config = dict(
    conditioning='class',
    targets=['largest'],
    norm_position='pre',
    parallel_block=False,
    slots_per_expert=1,
    patch_size=[8, 8],
    layers=8,
    eps=1e-08,
    max_precond_dim=1536,
    one_sided=False,
    steps=8000,
    batch_size=256,
    final_lr_fraction=0.05,
)
Rows from block 3 of a small class-conditioned image diffusion model, named by matrix and row number. Rows with one number within an expert belong to one neuron, the router's apart. Each number is 500 + 25 x the weight over its row's rms, rounded and kept within 0 to 999. All counts start at 0. Numbers have three digits each. After the name is the row's rms in percent of the matrix's.
Before each expert's rows are labels from the 100 images, of 14848 (inputs lightly noised), where the router gives the expert most weight on average: "patch colour" is the nearest of a few named colours to the mean colour under the peak. Only what is clearly more common there than usual is listed. The data: scattered letters and digits in many colours.
# router: slot weights (model.blocks.3.mlp.router.weight, 4x160, trained with AdamW), inputs 0-159
# up: expert up (model.blocks.3.mlp.up, 4x80x160), inputs 0-159
# down: expert down (model.blocks.3.mlp.down, 4x160x80, transposed), outputs 0-159

# expert 2
patch colour: brown
router.2 120:457503521489499455518500531469498481491520518476506497498491480508508538521524499505498517515547484492520461523473459526524548533499516506521534523524498475471519519509467514543527526513469446503475505460486442473493479509472556485486510517468513490538477489496507501483491485505517494541471459529509437481493487520535501464541492500527526433485528495470475486451513520495499489495517507493507487475544463487539538517549525539532517484482489494525465485499500481460509516494471487
up.4 085:494525514436495507446525505512492471470463472492474542544505473524490493508561528515557489487488536511497509475491478484498462535531521512491503508541520462533475510481516477464475504494486535510490506495529508455461494530487512527484476538539498481522459481547470500488529505515484511519468478513533510518542538472513534521499489527454509493455468518477508476523518550520504500475479527490464532503494486493526490487515505533482519508567492528521507506488487539467484514496490498
down.4 097:484496514509545511554458561486481491519564504502509516479520503464533477485484481521496491482497472523527511476502525493517488515499454503522528529487497528445491531460495504496495527486482501496492456481503516501517503457513491434484505493508533505465502500483507503521502499507512511511451567518485463503489478566491510473498523457525492494458503481507462506472486455479526515540510488507518494494490520475485475467519548510515482503474499504476480510504525492528454470558491437
up.5 050:550530490481557527453502501471519488501491472494528518499488513503494457494555490525514493519470503533484498526498522454481456503491492513521503521536476497499481510523478528449510509448490523520509525502479509494519517478489481492560531567509522489517520496456480542540443487484519477503546502512453521503476490502481524541488516495513504504492485502518491557492496469507467481502500493504512519523515497440500465507466514509529465544523501438481512461481508522528503492533522509
down.5 071:525483482466502547475484459511468464534512519466524486507529498485571502518504494490513524536479539530516473478523522508456492528537487499470481536514512534554501524454515521511529492532504463555477511459494524481510519475487504490481478503510453526524531485458498497489468492520512491536503505501480508547490460528507475540515515514491470502441501515509529521506459518500508484518458469508473540497496440498504500523469506477522489511489474473519503505466498447507476490521480522
up.6 174:519586546530483470497473527456475471494546523459508495492474449441529500500527501500475477532490492472495521465510487523512522534522463526512472496515497503493520522551494474506516535501544496493509495496477501485465496490484500478494527467507507432515479514516462500464504519489513510509495521461480529519492501523539533497492507493494497500557457508523531523494549486506488499483482472511545534504493493508490504455525489523484511515478534527520525531527491542469479499481459469
down.6 104:482504503508499529510506455502469478521523489512516463523504527467497478467469511488567464505468474520489465482518525522501527474489452478511512511509492498520488522478493501540546504517499462488473502458492551491519534483510527542492550529491509530487466477453513513489445498506523510486505520507498511516498478484466483528512437526515457523530500539473444500486504451498493512569493518532442502514535482510497452513512491537462493522482522520511510497503496474530490529499505491
up.7 116:453512495529519494480442479521482526556482504516506551477516461546513490469487479486497489473499514515526494521492540504462493488469499513484465483526514507483510499520489501508529526506517533506495532497469495495469488534477485494509537531486524502485488492505489471498525491485502422507537496494502472489546527576503524528504498473547481523481549478492475447451505466486504506529486490466475498531524502449465481523484549486541480501520496473497495511448493490517486510501542508
down.7 105:526489526496495515422514522504484519501482501477504502493489480486484543501527514520479478503486496551488495495470450475464469483491507528514513532533496513518498512481485511491507527498500485499532451507532493508467474504504491492511472503523439517513479474531517474482515525519448513481540490507543562491493554456507540511474506504504459544459471474558543523531474491489469530532485500489435490475500499543481522515482522485501493478476494485512482522525508443494513467512519515

# expert 3
patch colour: grey; brown
router.3 082:525460483514481466475535449515490458499463512509478487482514488471499508479535482499508495540490531471514466513512501519486466500502520497468476493479496496518491506492536447502460484520519520505501537487525547534494506509547441542503488513556523541523523499501544534510490483501524486504550504447504508512570470496496489545496496505478516455476500517465512496510472516475496499480432512524504501469460551510502482505504485514467460513525537503496497474509510469484528511504456503
up.4 099:532517520518506480442473522447482455519481517510490492513505510493481477513477504474521488493470494470543513517473493505495485515501527531469490509521474505480489472457476536520499519532520473526555506554482509519524508483511521510525500525518489517534475504504488470450474518467456466483447516520493513487503501499470479485480504524454520476455510491533489478497481506520564504481474497517538458485502524485519512492525544496521480490546514493474493532501508455562482455547520467
down.4 108:492516498478531491579516503508499505498507477488481526478502504461451496545527470498502525509483485509498460492479507490483540510475521493547467509461513494484512486506478504486502463478459502495463525506510469490562511512475507514525507470487521485526480476498562482501524514522530512489478514534504493495513465491525510515473533445496515485528536503478496506508507541527487526537544486467437472503527516534483496475471444463525533484466482489520533465443480522473499533494524509
up.5 131:496477477493472509515476518529494549488467489520467519486515497472492490481555495504485501483510482463465510466524516493500527484475480455453533527493526504485481495542523488545473516450508492452487489477511533524443503519491548525494483518528494496493546508471552498485569540495462508462520495523535506527502474516480497521502508503534488514490507498482519483508511444500457536494451519485504538526496462460535497506486507479492496527474489473521472482477541468530517488523500478
down.5 103:461511455517501520446539536490530516485482507477494500530514520543482493515528547505499481517528482496497491506506509522527483499524447543493543533507503503508500501523481516543514536514500482528499475498506480522478498516491458464522448513533452521486516524528471478537546507515521467491511466501560507470462570518503529462477485478475449498516479494499506450464512498528507526497495490497490499501531498501505487467495470523521529511569483486498484471517538503497527467520514522
up.6 134:529522500530455496548479487476492522476514481492492519509485530493540513455488491506511509532514582512487507472492458467546498497508502473476523527513522486496502536511540476464501480480489504441482504503482458511501482501495535466483508463507510511430538490530486479527553550506490475519503459510516483506504544518486497520495493440498548530509501453501517524502539484487480498524503509482468541477487534522517488468498508471506528466469514510482481514475507468472466509484470490
down.6 129:477494490533490477479505521495504504519465502487490519513484454517492458537533505554506445496489490426499537530486496523529531512454514508491452514502490539497473452497505508504485510500479488493505490519472556532483464512509493516468523492487525488501510469549478512486510505454502514465485450516482460495511505500471501470489469510475476527482464542486505490485516456492532488466484489510520527550513512433483529483448509495510462497509456498482510565504515530493519483486483504
up.7 109:446524445512497495491470498480500489528527488502475500535453459549499522477503478497509479505523541503474454525471466511502505470515504495514494523485514531473492528491476486469503507477508487529465490463503517472452525516486510508512436509482528518499516518503518494500541536497524574521532494490524475496485517546544532497552441513563480531500491474482492491527455507506473481457514461525503511505506496495488487491529496538493529495512509481492487472460502486450467488505490511
down.7 082:509505517501552494494503480493508518525536489486494491509508516496551498477454548491484520487471514538537527453521502483486529472519484513505477526513495502490488477525518510468523551498479519516544488523539516457465497521453553503479548507456502542458483494520446523519490474466514475491476506476483487510482533493465500484521532439496490545533514496497470525475465478459510476496496516476537512520477499457561476463486532520509511485497494451518502501519491466512478500518505493

# expert 1
patch colour: grey
router.1 092:444495523479506498517472505493521476448509544517514502505503530492463517563485513470515529531505476518518470516457523448505483491468471523559490548497494498466532521523540494490572532537457461498481478524454477461486504503503519487513528498485515533507515487487470512484482462508525502493528471470476509487505511494497538486533504506489442491498521506510537533479442463484525507468496529463496521493537519479494496513523485499494506518495498485491519534488524492476463483480523466
up.4 062:535514503504509469509475507545473506500517498488494503480471476479484492485535524471491535502516534462509489520470481488526497517560525457482517485513546494493472523506479532539448492487488538492466478485463506551466528496515464495513480541524524511498475533462536516489551536482481495448478525483488517485507502508536489468507488545447508507483476481515480475484464485483476496483534500464493501531527521488494510511511512519469507482558463513522514501438483472510500447521526530
down.4 060:468469495491490466492498500485512441513533489498494504496503497525523481501525493497505504489518468481513537512536491503463482479500544547506528492459453495502541441502503518475541490490519503525523507498511463480487487539539485457546499485531510504489475448495474502490487492521493509462508526497469529491496505477480451453519546497502517483516483546489534487518492485516554510518495465451563495513461524502512463522539498511513509490525552529493488522505548540480521551501519517
up.5 079:529547508514513511509453495481480470528531484502507526461524468541490457478495489482493505516495461488471539473546475516469537501492478458502514497510512467515532471529514490487482520439512566483500506504499528489519497482509500468484465494504511502497483526469501527488461509503479512466458549526472516535514508523493494466495547517487469529488504498512488487513476471494531526540485490474466507547475450507489461458464533467496517503531530533528543464525493531544503494509499512
down.5 080:514462494473501533430518510484499539458523495488498507529521546475462534518465523512527523494510483497486477474531480461483529469511505515458489491491502535462507548514464498502494474562514464528492494509530474523524503504484492500535496511468478468449479495524475487526520520527484495501483509466481499451493513491530499522527473500463535493516508461501518510525542500507515485513495468459522470524474565514473528528522507497468520484513517490485465501519450454504504476501514551
up.6 059:438493454487540510459486522466494518500534513500536508537516500513523488504500537505521475524473531530494471520463509512448466479488493489487510515522521502476476487495473454488561515497517528507472518481473511475484501519485498499493485496484525541523530512473520463518538471544547509509489490491545487488509512519468532504572496481539470541512490475533490499523437488530528500449534508497519501546525503510471464482499490496462504539508468486480506489536484478515501465516489503
down.6 056:535514502524521485497461476518478527549482485490493497479515455534523505521439486512457483536512498510498502452509496490537513533520540556521508512485489506492485530509502527551506486532508539505515497488529493435507517458485520505445540486494496472479582519485492471518475524491548497504481459517495451499491512499538522521491471511486506500466502499487499482441506492508464501497497537486493509502459503524488503487523472544518475527479468508503557479516495519474483469499484484
up.7 139:530496509521501513516522506476465514468536503483497506505455526507541519491523486492507531515501470480520507536471463494500504457444543469524488507488533507448482557488506507465559522499515502524493483487489516454540494451534503495526508504481479509533497494533526526500474503458517510508530499520480477465516500487544539451516512500512511502441422527481504490496484530473459514468529527464497489497510510518521514530524507494510477533518492484521529536526465517547493492490473485
down.7 122:503513510507509546460496498512519477500495481500468462507503446495482498510451513531496471505516473517484483484478485484499519536502478552518489505499511480505514547502540485487511463519501536483508474543471481475474471502455511488517571482482531479441532507497465524498487468505569484493439521559524455526508549532491516512446507493492518488468514486518525502456487484532515498554529491515489514517531523529488488485467520491526507476527496513525499512520495474528493503489486518

# expert 0
patch colour: white
router.0 102:497505505476526499480502509532516491507523487513461484482502511446467494504524499505515485513435490459494524450529528497503477476510468543521477496470501484554460477480497446479444469519526505504519507486508556521502504529519477533525477488545500529529466496520517499472493501504477512434505538472528565493492498472454521498490473513473465513516496524522485508499461503500484536491468477524492488489442495540505517479496491495437456532509520494518508513505519489525517498534495488
up.4 139:518498568497490529536515529494531513459492492498561494522527480468540485485481520484484511517509564476551507507441532519466502488503493482520518487537457482515528505505535507565516461513502496522465471455488484532495493508505499473500474506521466505517491501489459502497530480543524494508487463479488484527517522511506465505519517537487540467447500483521507474502486495488508476538485477497524541504526484488506466523486469469503495452501439484472531501490505474518542489487488510
down.4 075:501498478542490510518487524527510484465487537478521494532508505500481554539506499539500521511486457518473453508504523464499499488491494472461473472484478483466479512488467469478514494525541513461532510545531484520498473531532501465519498517475436455470466516485496507512503486486517466491460532485499485534520516482520531453497490426471499495487480481485525530558515505503516483507478450484484483485504498502516485497503475461498519502470512503461517541456456547511491492471528517
up.5 102:507453461493480496499495449539490507463516463510534500516502500506474476531536487512526554501456502447499522487503500512512445487517521526486471502517488508486454492456494527490468471476544538526491487509499497509553496490482500516519486497478522509518485496553532554508532506515460493523478511526492573502454505498454487483440496539502506511492454534492486485483459516531476512495477491534517493522471529482488519482485457491473520537485510505530487516488485497483501479479469532
down.5 130:479487490478507501498511544495512467476484493471455490566485495522529483485507474474476495491481484510493504524462489537482515498439530484518556472493509495531499487517492480536471490523472547500491522481496514506505470462521495507524514504514495518477463506516459526484495485481543541521456559493513470506509566527506513471513502493501559459511541514502497506510515476488551492478564486464546463503514469502516498525532504505516517470520485506500496525532514543524499509498557481
up.6 158:483490507432525512477493483541506487519509541463508493519523494520494487521458533497525509509491520471470501494521472497524541514551501469465463499510467478479514515537511532460478461479545511538517523545506473501518537484525482531505490539501500490490482514457470509507498515484497485487514498421488503491485478478499483536500531509498500543518497529505508474495567535540508484494441525489508546515461550521488486501465486503486477510525519459475531493481502528492501472510484541
down.6 123:538492496503486506454505518447485511485481525468498494514513438534472473497504511496502518455470505501514529465498471475491475517534474559475552525501503527540465465511509479505472482478492549515484471507500533515488471478517498477526479523572517479518519520518468511491518471465470489495499504479506473517506526519445510495497480490494568474491468482485527487521459486474531485518515489551509470486484490494493478530448501512499524496532485494496548456501501518492514526530457514
up.7 064:585499492505500485476465487492503499535479479478527497525466489460518472446479490496498508491516563455492468533513510509517509506553517434469503474510494540505484519534505507469518506528513457498478499501526458477531533491496494515488480488525460511476444501515492498539531540497489488520519507481509541516491519489470474545545482506542523513503486474518489501517521478469503505503486486507503519508469560490493467458517516532505480505489519447511495505509496451468469500466512517
down.7 083:497529496542480514514522503512482512493505499532504491554485476530444537479471489518500481482479491549473521513497539516493536506501492496510514499465470489530511449487510489501540494459486527483515480448492520506495514514505485480492484478483536454534493524494474512478450485504499540526489446533483503515476478509497493450512465529536491497476547503451502516479487520498495513493508500535469503474465447501503528515479513469476461511522494516485462461512458538564530554523525514